A small contrastive image-text model, trained from scratch.
Model: 9.7M parameters, encoder arch caformer, encoder norm rmsnorm, encoder patch size [4, 4], encoder depths [2, 4, 2], text encoder activation gelu.
Data: trained on larger renderings of crowded toy scenes, 22605 training examples.
Rows from block 3 of the text encoder of a small contrastive image-text model, named by matrix and row number. Rows with one number belong to one neuron. Each number is 128 + 32 x the weight over its row's rms, rounded and kept within 0 to 255. All counts start at 0. Numbers have three digits each. After the name is the row's rms in percent of the matrix's.
After each neuron's rows are labels from the 100 texts, of 14848, where the neuron reaches its highest value: "tokens" is the input token at the peak. Only what is clearly more common there than usual is listed. The data: larger renderings of crowded toy scenes.
# fc1: MLP up (text_encoder.blocks.3.mlp.fc1.weight, 1536x256), inputs 0-85
# fc2: MLP down (text_encoder.blocks.3.mlp.fc2.weight, 256x1536, transposed), outputs 0-85

fc1.325 106:155102152079153096109142098132104114136154123073167091152175113133082140081115193150117077148174160142153130117083181098155100122132119124141121101155134161131162107093084161091129138143169158082139099053127068069119137174220167161141125096126109087097187145
fc2.325 097:081150188113159143083145106124180091079181193099161102084116144108114105065111110164121125174092148085125128128087161144105124166097096109127112156086116155149103079076109128155126130165117108146067125121160142137118132032076178063134116172174116134136215146
tokens: "arch"; "house"

fc1.490 107:096172134143139111107082144159144181072090155145150141091108094153114119104161103089122146166106108207111160133083144139148159081109125126133142141100143114116076135093149109138166150142170102114104146085124203161123165165161122139095168098185096156105105121
fc2.490 100:146070073130097170114102136162084210133103141128182098123130146116113105122086140153177139143118111197072154117144141179109116115120118095116116185177157136146112156166165069158121112149109123143072128124169189145171147188140098100135132078103145178056091139
tokens: "mushroom"; "teapot"; "duck"; "umbrella"

fc1.18 103:122107144072114103187157139163162100146153154099136164146117150103104121139084133109078149155117106143120151119114118154133170181141175132111105165113091137142171094112089197148163090201116108074172120118110115116116134164116104151086116131090145140097098148
fc2.18 096:086162092152130106151176163116109089103120088112142051108121116140096127132095115119071073129094121078119138128102140126100110139177076139124136107140147214051107162141107176171126172162142113087183075087094099140131147158140123067136131110130116159106143161
tokens: "mushroom"; "umbrella"

fc1.341 097:161130085087131095177070149080174102132110120087140146098108165142109077058179106108128086131172142150106141153134115124078132164179085140096139160101128100110177097141143162168176094124135122183112127198174129154116109157077132149142069124101139110138180121
fc2.341 096:130097154131082139143114100078130190145146080184078163099177115119145173140117110175095118121105175117084133133138141132068151059093141132142134122090074096161154059137151046090110107107171130118090124159171126164162177091092161095173168101103073077113123099
tokens: "barrel"; "truck"; "tree"

fc1.361 097:127114176179124179137127143136118043058132119141102140141133076113114139098167124118113148063103115128117074156084152166146146112084133095109154147088111167159174115170143119134115095094068168191127134124145159107073131086134205132125080121147133110106101136
fc2.361 100:114095151161111107101123032126086096132108163107140126140164150100073140122150121124168049130131165115133116171108081071114120113108090195124098073135159128110144117155078114074112122134062173122187130158167126147076201149140115157151135098128140154203086174
tokens: "arch"; "orange"

fc1.383 098:049144182182119103177098145118197149104109063123158114166115132132122161108116123111141121098181154122114119130119168101096147092135128133168159080107119167123185125123167040157132103047125059104115149113127153089147092123160163145054123128109152184141136167
fc2.383 100:070174184156115167090149102151161165116134075131146163089123108152081098077141132089112147147072102073132121127181189136057149126178113132096104113076148150069123103084143118123159149173091166179134151136129128181071088141133103149148116153117161154112134097
tokens: "brown"; "orange"; "hammer"; "red"

fc1.211 098:091090096103099135066116110145165169117110093104138140136165127163093148123143208148126106081111143112124130144158142134102123071178094103087107093180041117149131107126166146139130181096090137136119086173111120114132208112175115134173124071113132114095123146
fc2.211 091:117108119169093129160156142125104168087081117107147157159114100103145154154140152134126118115145162066099150081105074160163143164163130140201092127147121140144090146039137131103099142169109104155124140095089131100117186094065137140131118146065132083091103136
tokens: "mushroom"; "umbrella"; "truck"; "tree"

fc1.674 097:199124144097099137118092103103130163100142154073094125107140145136138112157141108114090089112148145080075167155065115057135124138127108117167192127114160135102122111169160145117141155134103087108105123163163102067123161122097123092088113190136123129124061114
fc2.674 100:107105120106149140143093119099119164168060093129150165125150122137196125179155148189110103086049135142164116136133143097089088158098160073106131065108104127148171083157144122152107176119161146128194132119165163107089162140121103089110122159148126098082097160
tokens: ","; "trophy"; "mushroom"

fc1.723 092:123145153186146120179075160113132144124055096171172119171125172146108129084127084147127104145163141185102110145101125121082143128141119130111159208160135066126091106119187130145148135130179173083072128173096151136083103139115128126148135163127116091098125084
fc2.723 098:112116084083183132085165174120063186124110179041215159153107123097067096090129138088122176121204145155087128110150141144145108110081130123149085167124180079180165119149117123168088187164093089094110131097110122153167115102176119168117064125094108137080146166
tokens: "barrel"; "mushroom"

fc1.671 097:134143120166096148116141099149110117098099086115079132085194123115144180122132168193124139077103120072098109136100175106148093174117128145093087159172129123117120097106124088120128128103172118162177050135116061193142133086135110120135160063098080189132120151
fc2.671 091:141132094166145110069224119090104218130113131058158123116060056146201086153151131124096106165121185099087100114091097183184122137131101116126118141153137097136068144041112110162142155147102091104117088108137131121157129082032117127132192150117118134126085146
tokens: "and"

fc1.21 102:123160095139083110121166134096137114137146086175112151127090135125158080133132147131152163129128120137145125101131102094090141133113084082127144188174141121091230117136130207165133139130103134133070169113125137078119128130111171104136144121169195038176107128
fc2.21 094:086155148148146133130149151171075175151111112135113121152122087157144130128095090144129165170188163139055119162107088092099051132118135109108145190151180155168068134172098121094112125129126135155131136120105111158097145130072129134153136152178157126112101190
tokens: "<end>"; "boat"

fc1.218 097:082109168079111115110082146153164136095079094113099155141065090088094195093165196173175208132117072157153136109174128119164166072180129204165141116088109124118155077154151127160159148111142089131120127154110098124131190175108143121117115130134110166107090113
fc2.218 102:131098178109134105092150128154140159141090131118140073166115125074164161149117131097152172132092133144076127140115114099093127131199151198139181105178106114174093158073178094156127161173144053169168103134142076170081109075127155179165180165102107137182149100
tokens: "teal"

fc1.563 094:114153117127155145146123095184131100138108123159068097131146109147171109125114108134119154115078109132118087159149184169160164186048078134160140133107091143139129129112168199067194169045098161140179127148174130184158127144172119137148167133076160132079123146
fc2.563 097:202104113168173075155086120065116080134116098089101141194127158151105073151059112141097118107087153106136136087114160085119088094098146108107142098063171130150122133048160109178113209113154097075079136159149094051081163153103108123126125184149150181133112133
tokens: "mushroom"; "table"; "umbrella"

fc1.232 105:121097128155126148132133121100110140110132096124145111100100159137092119168181104132160158153086171123102159133129157143137126083086102135105149099172086061094140139149095159054109148130137105109138080123126131075208132124139141135108114128116096139219142095
fc2.232 105:083123154094117098136102142171126151140156108043062147145092129180145125129139101129135104149161143178116093130132147142069088125152128159142173122128150097093106119126142170114086177137181153090088083170091151127154080135094168208200149101134125128136153161
tokens: "<end>"

fc1.678 101:112103125098179111061130163138141173134159136127148103152127077128155139117152205205150106146110123112130121094105080059117150073092117065010083065146149128091092138145135135128136147167119088171122193167093187134125082146130205155150115114113117101150135085
fc2.678 105:107118139141161110129117139098153067163130099147096095121150138162131115123122159150133108069150100115120149153142149123158132172095141158125105138085131072159159143140167136124106113085141145112104138113177077134144057198092140134123149174155088096097104207
tokens: "arch"

fc1.555 107:167161111132161206138146106095123077128136129087163118091150117066113121111113160108100145131099167093116155121147124114144144174147090132128158105128153064099141110093145096109063154108162087068127085147083077123155099115113144105112107113078124154137167074
fc2.555 103:078094107138115139149199143094172112178206167097138117116116147094094132096078199184108112182146122127138185105118172168106165177149075102126165075083173127167167142111138103173147087098139120114112095151116129146091100122111166088164120148152084165132162167
tokens: "a"

fc1.193 109:144152121197157145130136132092124137187119126136130168145116180136128055101093162138158143153091126083092141122163125083109118163130101075094156166084188111149119142171162154072088151104132167137133118161099156098147093150107111108135158117122154132176100117
fc2.193 102:146112084106085091094158141142140072116124167091180146191156133153058166159146122157175179160156092113130118145150042119122117162097078086133091133095147182122030168127143111163161155117129134098146151144120151114152133134078126145104078118153137199154146100
tokens: "matte"; "glossy"; "<end>"; "ice"

fc1.648 106:127091184156136120163162109125065112079110169122167169083124153142127127128128158169076142079119160136176124142146084113090144144090109143097178153053159038136137084118124146183164160100152108170105150150127075082143115109139171142157070108112172146092125144
fc2.648 096:139180178111139153112102133170103121139159089089137150142141077102136144125123149188150187118120127147145131151102161140155105132116168145138172163094137025129089122168118149117117175086174057154078089156148101109098135107098067178149118116112149098164152124
tokens: ","; "umbrella"; "mushroom"; "table"

fc1.622 099:094145150093104124133138101083114080161126140129099173130111108104106110167140122132140133170159122155126134173105079111047170126116138193090120127192099179130098185126093170177103165157110091085108160141154182111212078121122142089087108181142117113134128167
fc2.622 098:111144110116184138102115163113119197128081145091130168129105144138140115125113128162095071146203127094111136093093145158130114173150115107086125132107159156103136116148091064163113101102123114080163120191151110130094130162155109148153097149126129106138080165
tokens: "cream"; "trophy"

fc1.79 089:137120048104128114155098115119156104140100095155126065136092124099135141123108119107064108136040088129145153107100116117129156121081089115098099165150135140091138099128097190164118138136161131127140118120134070120107136091131135161112099097075213163155136064
fc2.79 096:075172118117154085142132125146043138117175100184124136181105126161125124132103092151112127096067105081130134098091124143144156149105123180150082036141111179103156134162151185171185170140144152124159134106119154159146132124180103121109068148134150157144120100
tokens: "mushroom"; "lamp"

fc1.574 102:134090143131098137099152140117145147200140142179164104109117164081073171092177141118064109138195145175098118159135111105138111084100112134116192123117104118136143172146096083141182121124106128115101107137067127153147135076164108089096165164118150122159084089
fc2.574 102:088099107125116151155121166147116133122157132108106098130146054126089173110176143110121071070122077106130119115099084098166104104087132157082147128145151165135096157160113084099152186138044100092177149092212142136106159087130147127122154090100155199057140120
tokens: "teapot"; "car"; "duck"

fc1.109 095:104081088157127131109156151114129141081176096152117148147120129160110120181072110135163160118164164126161092139085136101052139127105094119153140148131122110120153128160129161185182110082124093153142146215147137145185109139126182097143145146120084107135101102
fc2.109 103:113161145146101124161101028152118105111151121175123106108149107134161120090098094155152123125075121087127104116071155092145151125102141090105152086139156163103079157164104094120148151093195190133140113091133115158095116150157141114097116124167094156113093096
tokens: "and"

fc1.370 098:135107137149171153044103132158160085090093117142133042141085149147143085137165139156143148180072199154145086144151063076128122139180162097123187157116127147125121141146197118165176085158148144158079115113200148137097130100181121133161123134113141110089132125
fc2.370 102:207114089100123098114146165069107108100130153155171105130166119131162127101148111113085166101098131159161143138165107113108070108092110102167144124055071152171143153115129099140201143082123135118159078180146118140101147114109123147177146169143071105119140079
tokens: "barrel"; "mug"

fc1.269 094:120121168120110115143098107116112096107105136116109136163090084175088126102136103142099159167070150134125147134156163124090127129145096070138115135105098092085115085210080132155098146123106120136082112083093129138109119116117173079164169112130095143042070167
fc2.269 106:112070112067111134147145113159151202120160128133214167112123094058153093168136093121127086198117133140129105121086160144153131134167090158156125162152178104172118165122137139180126130153145146178095135102128148169171197093168113103116117120104156130112134120
tokens: "teal"

fc1.601 105:108108113100170114121155063150160183156106134100055149137124138123076135135126160146083100136113122129115117120103154108140192130132109060131142082094129122122156108132093123124146083089120153062096211124084139125149142156052138140072135198180100119096132124
fc2.601 106:155060112136096165094118150150173138029066108118074158124108114182127126115151122159122149157109167097095134111165103149077157110082104091123111112154095061109109125120149071138132134178064102120113135142138128116129162140133170143079116121110144113152155129
tokens: "teal"

fc1.633 107:152138140134139129097144104088141150158122129113132175127118207125051146166144089107119139131164162128123112114159058128054162098149099097141196129130137096120155121091149141167101138090097137101085155108105134144141132141200139081089102197125115153109151141
fc2.633 106:094122101073125106106125070112137071140116142098195129138113068110051153130135130107098137145151096134108033156133087136196097161084142137117097188103149143176101173105122127150228165123157142208182127147109078202130165180152118148095089099051080095108140112
tokens: "<end>"; "tree"; "umbrella"; "barrel"

fc1.594 096:092140101113094145099159096101181110133103120127134145159152156150137135145149156066123074131164204144125130170151150080113079098167121126119139160168209129095033119152158162156152164188127102090129161152118130148168125149106092103120107094134079121098120073
fc2.594 098:085218100078134138069140136149130181157086130074160118137093111138092125175078159102150143114131122109130124129150142085161114154147125078086105105116146093203113099106150119156148113147070097075105131133143064131092104137132120144119115112140117145107137126
tokens: "a"

fc1.5 096:182137098119099131199086135129097089146099145088108142126139081137197122149113166115151123096121142161171097134211135136159113109143138117097204112147094117127132186127163095126044176129110128098171080160138047136081107097178129126092104091100108142177056121
fc2.5 101:111115070101172148067111134081064155129099128166149137094137157149166105142169121115123187166128110153070086150107128154145072151090178148140115114110086099071122134081102090104154124128138188119119149049144147174118122117111103168088135161133091119123120093
tokens: "barrel"; "robot"

fc1.709 106:142115205143177180129152115155128079137094143064185147128124155132171091104133136126149091126106163120172090120117135109110153172122133101098109150103120104148145144180073116155117169131179203145072137091109176111122081089129088171158128092123139193135081091
fc2.709 103:121100121174129115169176137074169102130102126120182122154168089156141142122121156102173127169096088138098140103080114138140091122096187117195141091090125094122090158143117090186144170179128085132198145190123105118118110101070138120156144141095131129098135156
tokens: "brown"; ","

fc1.738 098:147075148135122133133100084087114169144141121130110139169088117127124133112185143127185081095095108157133120092154066153106133077199129144121099124111137166094160172145112096150185103095168109128129140186140090133138173134129184139146188143148120084130101148
fc2.738 102:084113140164100119141142072180066152124094188114181131142145102139085068103140123175132105176113176099142107116161121130108126109100125069093119132165137162162116103071121159165111180103092102104109122107133131102115157124075134140144104151173126105159170122
tokens: "arch"; "a"; "table"

fc1.494 097:148149156144153070164157109132133131118115094135101099132125155105177131086142145104095182054129163129144051169121146184090108131146148095094140106115129107123103091120146132181182124098147170163119144114101160110133139119107134155143143087090071147128120140
fc2.494 100:177130075073083078127089123161160140155150150164154118124110121113216149134137136122139139155182145056063160093130097132181141153159197149127101152123112150140094094104152093129137190149123088162096174085156090122131108193119066131135200135105176110150148177
tokens: ","

fc1.570 102:174075145128141124034092163111124162178100091145144118105087148116152151089148139120135126137134094092099118123144113169138143155108131180127136112146102078084102085155201089148111108214127124174112114144155076175143117165151094175143117123070103114093122079
fc2.570 103:124112106118096074124095100123144059121149102071140219148145121160156143105151167099136163119145161136137096186156095113164156095142092127116129155080091075120231157152098050143114110146096164109170139148096104121109129099126106178130168195136104157082124103
tokens: "barrel"; "mug"

fc1.719 097:116125133080088167056140153213152138173156081149095161149103103145117133108142112108109107136130106140122154200111130132117124053128109126144149205148129172122103111174129149165167077135142136104096128125144069161129132075087138174113103166127093089120125123
fc2.719 099:118185166088041111093179188078127094134200104122107074090130129114147122140100186080134090133118104113146107138069084092124146120130108096107097174145115083150136099147158106153107142156059149128119106209215048155116126123171106123158140057060119115096046181
tokens: "mushroom"; "car"; "umbrella"

fc1.767 101:089121130177148093111096173119152192104157125146113037135149101168143078122112097100089119134104111138189089196185137141115139147103125104109087194080157087131129141155113110140103132106108124133108140125135175149126131118179200114173161082132159213144087117
fc2.767 102:153140151120152156143145067142237154122133099120179121106181110145092174120152059125160130117132133098201164142182089160118118137102166093147086112120166091149107121102169075128134134124164136156139057166154079089132145130121051124097108066089143079099130100
tokens: "teal"; "white"; "black"; "an"

fc1.587 105:092143085117147159112129146135150114108115116160068133103121222094111075152130107098119131131142132183131130155130170096131137093178101105132163165179168153140160134167189143132109143172107131167143106116102119102076173127098128116186142122140148117151111128
fc2.587 100:155130137184097131126116163138149117143152088094174149147075131125124125160135203132136147104151120171181099126171147105143164128126064143104227149129092150138146108158079148106069088133138130111204129098161159086098162090155151144094107137173135140118101109
tokens: "<end>"

fc1.85 110:150119144113162103129172056174145085117151121140162114083139136141130103115110135169102118106111150138138106161107126119145142194163098149117120116135075146126160100109158144087178144104176118148187139119113150209103072121111117089175189110101107108057125157
fc2.85 097:109153116117168092121122121136093144124101163193124134226142120159095083102126140155101106151163137118133097147095163099089112126119140078108157141174108167106052149140203106190167131171095060160148143090115150139166190052100161150184149129211124127135061158
tokens: "and"; "yellow"

fc1.265 103:127121106121127082142144076112127108113096056061078086096157153079122112133088185130180160109195137140177076100135167123148094136077165129137118120160110111182070191147105095104166121155118123149145079164121131068193081151150117141149183111109078155130167076
fc2.265 100:093063073162133142102093158155163219196178171101116091098129078126122106157085152161124122133120137142093121184141111125141135102181174076101156153143148139105106105159094125127138124116078076137147154066183119114147046129150126081174071173098143115130059136
tokens: ","

fc1.359 099:148139129081184212193094127113132106094120130158161157154148191131119147137096151157058147190133091152096163163121100102071058145085072149099173123083120129189162138096131109156104085125061118121084136141150119126172163170139130130181172139148148092194094165
fc2.359 101:080128107138147109171183080111144148141146135182171144175090112098135158101119147087176092103118143125155123190117177128147198142119161152093105115126086169096153136142097120148136228139120127111152153130068127101107144116127126132065139119082166087172126134
tokens: "teapot"; "truck"; "<end>"; "duck"

fc1.409 100:046122102143165135173129148169103151158155079171085148162131174173120135152112149131160100088118085162142144106089085127187154143098167094134126110156142140160147148120118123096169122151094125068162108064142020122166112153122166117121128086137141180138131129
fc2.409 091:166088082117120151079173128128135100096108136149143124140171123146173123193120239115102089143163119150108125113169191141099097132134146090155116140125115158147082076090162078156106131172133148154126058140141121137108109107086129125119153129119147132123196070
tokens: "bottle"; "black"

fc1.484 105:157137075144171081194072115123142056143111131074141113200147146131102112121138096111169048133104132076167165154115158123177172157100096063090145103084132143142147129095107121159143101149108129118152157101056102167121116137163066115126120166077123135179133072
fc2.484 106:161132099180181122089149117117144130119188075148090166198202144157102104115129132164157132105159119138064130101156182156130108135131066112042131076155153116120220118120140096080136153142129202140100103072126177101127146177140103161141090086104089100159086097
tokens: "cream"; "table"; "lamp"

fc1.511 102:217137103109087181085111172109143187131165140158137071098203090103167071145158112125120175103144091146092170126106189089078154121119050139078119110109127094098146136156113112082097148106052117172134158140128129132112171105150139106103130170107144092118112097
fc2.511 107:203095153181174164097099128148081116137179093184088092113153153112120121132171112142095119093153131175172154165111123131111073099085141136114150139065092098105209133137167136117139184143132087132118159161204148109116094180085124170114105176116125109084070095
tokens: "arch"; "barrel"; "and"; "truck"

fc1.506 095:115143122111191121094140121147116103125121110174114086091187124117169127127200164143123120087162137109124082125115143149122100120121167206091160106127130155148125132080074082188213162129123139116106127090047141157116145127108123160075142116115143077092196112
fc2.506 109:091142082148094153088135111096148129084122156145102123106099134137083101118123158168164151074151135143154092149095148195125136094098183185127136162120147157132112145121117184088147108103107164080151115148135126157097091159125155192148091155164149132126097158
tokens: "arch"; "teapot"; "and"

fc1.324 105:140128082170155108178123121105106120072058155183101140066142117142152107169104098169117103109164171108142197112140134141089168169112082052115176144089156133086115130124164121138072136104166110109189152158138146120141160134133157122115051134067113104082063198
fc2.324 102:049148171140163131125105137122134117099126127090146133127140100115112168103144171170104120120120106114149168095107112127141146140041109103094143154187160138145146099170128157129144155068192161116129102130133080101136092077107144078044120161139146123096179163
tokens: "and"; ","

fc1.431 101:135171144108123146089143112169094122134165073113110155124100136166035097058136087152129128073139116175163081130119105194149124154097126206135147139163159180092143119121136152124109117111125096085153075124138168077121137205167204136121101133126127141121153103
fc2.431 097:127120124096168070182094176140112157114126100099081138194189106118141084111152122162102077079105114161151090117142165154098096120122099095083098171150170084150115167108115121164085144136050124134115092083129162122176120158091119128095098132101207164113146127
tokens: "a"

fc1.126 106:132131164116079168109086131101131115138114140162092178140131187097143042137126161197096141080134150102185140153138164159083172100147127125123127123085116080153151047145079103151140122096120141126109105133118091116063163206166114142119090074089090133143102155
fc2.126 105:153118106133117186146082122143139164169132152197126086164144161148159130123155083131158092132126138083137157162180119169158206139107121109125176155156115121156177101111183166178169137078127129171105135142074083191149114118162124107136115103109070105194111064
tokens: ","

fc1.331 104:115139111106132117146131098160112096106161124145122139093066183135110095147117122063130157095153113143089141144159119091093126091105156145130203148121156177151166194152129139131134120150104110107095122142066098189133136105151143160127134132155092174151086151
fc2.331 095:162065136135087114174098156158117125081123074158151153108092165135079116123102185161096194187170138103111181098159062092092139175164105106152102172121151108141080095159143134163144133096109096121108123097139134113196122174101086085131088076165089119155105160
tokens: "<end>"; "the"

fc1.704 102:125128117171143146165118168072088109116111119133081091135076077126097093140103117137104110071098138061102156141084067119192118089114131132084186110175118138113155115170129148097142166093172100093114129174125124114112055135060139163113136144139145168135140174
fc2.704 103:117146113176164156118147120170110142120102169142103115078139131118103121131140108126159096125122080138166107149088122202127130122160141184133173096130137103075137183112106157158124153169145185112149109107131149139091176154081103138113142102127083194108091052
tokens: "a"; "green"; "<end>"

fc1.64 106:156081096097131102138162071152144130113175173118103097156130144146138184142081113127123116160109100126122139123156151093084098140127109110125152143141026102120121107150105140164166102108115097115086141088081115166142104095109117123166155127120071117128094105
fc2.64 093:140089083107067088113159114206072096107107197085117073122149140188174162142126121170140131124097109179156109105089109193142113078126140189097175066134110156151176121108118122145136123130144125127078106077169121129107134101106152159122078095170150147149122117
tokens: ","; "and"; "flower"

fc1.228 109:117108117133144110096128137114099136153119069111073052124100100137133098105172109134127196143151114189138103097102118106140115170130069109129165121074162111154117114131126137158112128054158127140135160156090088103148133108091094074121094155132101130165113106
fc2.228 097:149083136081156081103161134167145134118099160094127057164142123160074067134108155127127147121195143184097079122135156116134125128125141107097107130171109091084111152180179057196151118157082126131141069107134122113144086113135151112169150138096108154114050171
tokens: "teal"

fc1.6 113:117100162131117093150192110136112134140103125159153185131072129123136144130102138068105112108128057103142072127129132176127115143123107098119138112063131155189111152143160149155142128145156134137115136078115128179173179090073118085101114148137128126131133148
fc2.6 094:137074128103153141091074059167143128142161106103142124171103164148121099150093152125058110162077150124149103140121162147116101105106090082085110128114143122157113077158138110189124145159126139117105114120191202112137110111135119125075147155131170155186160153
tokens: "teapot"; "mushroom"; "snowman"; "car"

fc1.185 100:132096059075101127143080093083135154127143118094115098093191120115140124117155106101143154122134181113100138151086114027150127153128124126072111121159149127157151098132158139169111142083165139112164165152174105112093127124108147102165143154108132121079138101
fc2.185 093:168148163163101187124090140065167102137075136144162144106163084102092139152136161184117102114135116139112143152144128184093075100107112122076113102112082137184147110167079097121146163114188095134110093137119145109122155128109084119151130077125117153107164146
tokens: "cream"; "and"; "chair"; "lamp"

fc1.631 096:073163136102162113159132116120145116106099108057095140093138175092123110116163095137148158107146172119122114130064129077114082122084129112148188128088063149160134135153110105116080146158122118120131153166103107129157102148150115103103091075129131104117165149
fc2.631 098:117135124101084111071138123187145107101140135114089113108102126101121123173144152104199135143171117139136150136119113127112117130112134144090204175153153172192087089142140120085119068150108069135105113090164143111153151137139197146114113099161170141087124142
tokens: "teal"

fc1.210 102:129098191100137058043101109161087115126165160097128181175183122107140119141181136103145133177173146160089129103082092152127116108137149128160127089163137163157101146159082106131152109107185111151082142141145111138114099193170142128128170144147132083137145140
fc2.210 097:144133096112108165168182126138161132151119173169114029108100161166148118057105123106087149175124114130122126168121073107099157124150104116083105114127123149152089130098099144140186146093073161079142102170117130169148162139111137111153149135138115238127094117
tokens: "barrel"; "and"; "mug"

fc1.449 108:138121126125116170130092165152088111150126167159141137126070114089131087142157168065102063184097176127133086169096104120119153119135152121146128101138167154167204165116087100125110136151117085110089146132098096098103097101141128132148102145134169112125185142
fc2.449 113:089091158124095222128139109099153194123111146122111128084104141121110124126120126142113112154143088149107132142167198135096177070126102111054114134141155105078163093117078139153180107119042163114106158065156149147131099091125101091112102216125113101116113228
tokens: "and"; "arch"; "dumbbell"; "table"

fc1.113 103:189197147164118105129118058106066114085100131133166117107140135110215143134142125149166145137128138162096191135166144116110099184122119135093143111088119142144188146173155155160066133137149091071154129134068206118169094078135079109152106065112128149091038128
fc2.113 097:115171143139137121140183130146128105124177149142171167108055201144126141151118091090163096109078151090170111091152110146144201158137121121156124123205130089160158161138087097152154064110120110074128068076123126128046147102108040148124057094167123099159112115
tokens: "brown"; "black"

fc1.213 105:147112188060116100142152163149120165149137145172153131161124104132148091106155126156133101135179118159112162085148155116145136051122096130056110139164162146149168116114118085062081114097123130131114153140109131174171098116101158171147126122100071147118095088
fc2.213 108:133094119133136162053148110144112082180196160180118109160118125124095093090130123107110112157112132076103156165104149128087144149036120152126094107119144119137180144119126163183131153108096193150169089107143094115104087166075155112098116124149159137099133108
tokens: "arch"

fc1.306 102:096163160117171130126118131104107109133125068053098168169196207127143134148101156062193146096101164107107105130152139111135115113146150126051131114098189200164120112103102174117110107072181148168095146148134090143069151142206160108113081135126135115138114130
fc2.306 104:109175089141104163147149115153119138153086127121172183151099156105063083054078160088173126092123139217026113114143114104105053115132124108125128123116125145146084144126114133122141115110093090125157144134163115072113127141104134092144159107118131173164114128
tokens: "teal"; "dotted"; "checkered"; "striped"

fc1.676 097:176139136125125088149089101113112093162135171070159117145135126171149092135135149112125097158136098156066198090142082139117159099149098124115151136081111133133099112124121158136130105116112105146069180071098127104130092151052111105114086198057098119161130112
fc2.676 093:166163122106125178099112102109137123118129140143112072110118157122169106172143137154132100132092134136149105103103133137072094122105177091095117121151129130137142154113115171116105143086120099094138142212187169162153152072128135073129182125190119119087099116
tokens: "cream"

fc1.386 098:128115096152136090145197181151162172142100162138096158187200145087101149185099116151207159127181121095083099090095124117119103167136117088100154179155127130133099128108130119155137128064116114107131123079228132158109126178154094102125068119143143151104169122
fc2.386 101:198128124136127148165100170074159109110089087063073088140104134185077162159069121126120139073148121156121178157079120087128123158089116149133098138150134134159193092083082063130139146116127159101131184142160105170139119155126157110167041094137107120100150143
tokens: "cream"; "bottle"; "pine"; "tree"

fc1.272 105:142107130100178138116128119086123098123146172125156158102169140158181069064155164161076113122164240134137083166118111143148109078105163161123128117137126125114147144090086129141092121136126094151080123075130118100133152136175168157176125138102056155106108118
fc2.272 106:124178154145100165162127108111127167153187154128103123139165139135146097051081136111154074112098157125118161174209089157161139172075127133154117136159064109170144143079133162124114111150090115118126127134160105077130087137073165119141131097123150176093169202
tokens: ","

fc1.184 084:104136140100098198102087152133080132193115102103166142138163132128098142129158090095087117190182098149119110134119117131103158133154127103033131092135137098152178145146112148175180136091116122051031143125104098142111137114092152090115104134086152152084095114
fc2.184 087:112106131127110181101164133138172115105170122112122105170064139139095168142126082159107144107160158114126129131159162139103089099160154107074202090109203132119037041128097140127154172138110139096138081089120169163085067121121150111081127166127162092102175139
tokens: "barrel"; "pine"

fc1.180 103:121132016123129150149155161122121133129131179151117122112097217099150108137142148133102157075125063137105131072100097118149130106159132176155089095114095081108107099129066159101191105088143097158129186109119113195146110104104095092127138084183071139113131144
fc2.180 105:128095122129128114128182114121137108116148161137085099115145164174142127139073138177162148142095065116116188139142116151131129081202130195090052086133136157169127106089140094133184156169125096076093143160109140143165128119085092105099160103232112187185131173
tokens: "bottle"; "flower"; "and"; "yellow"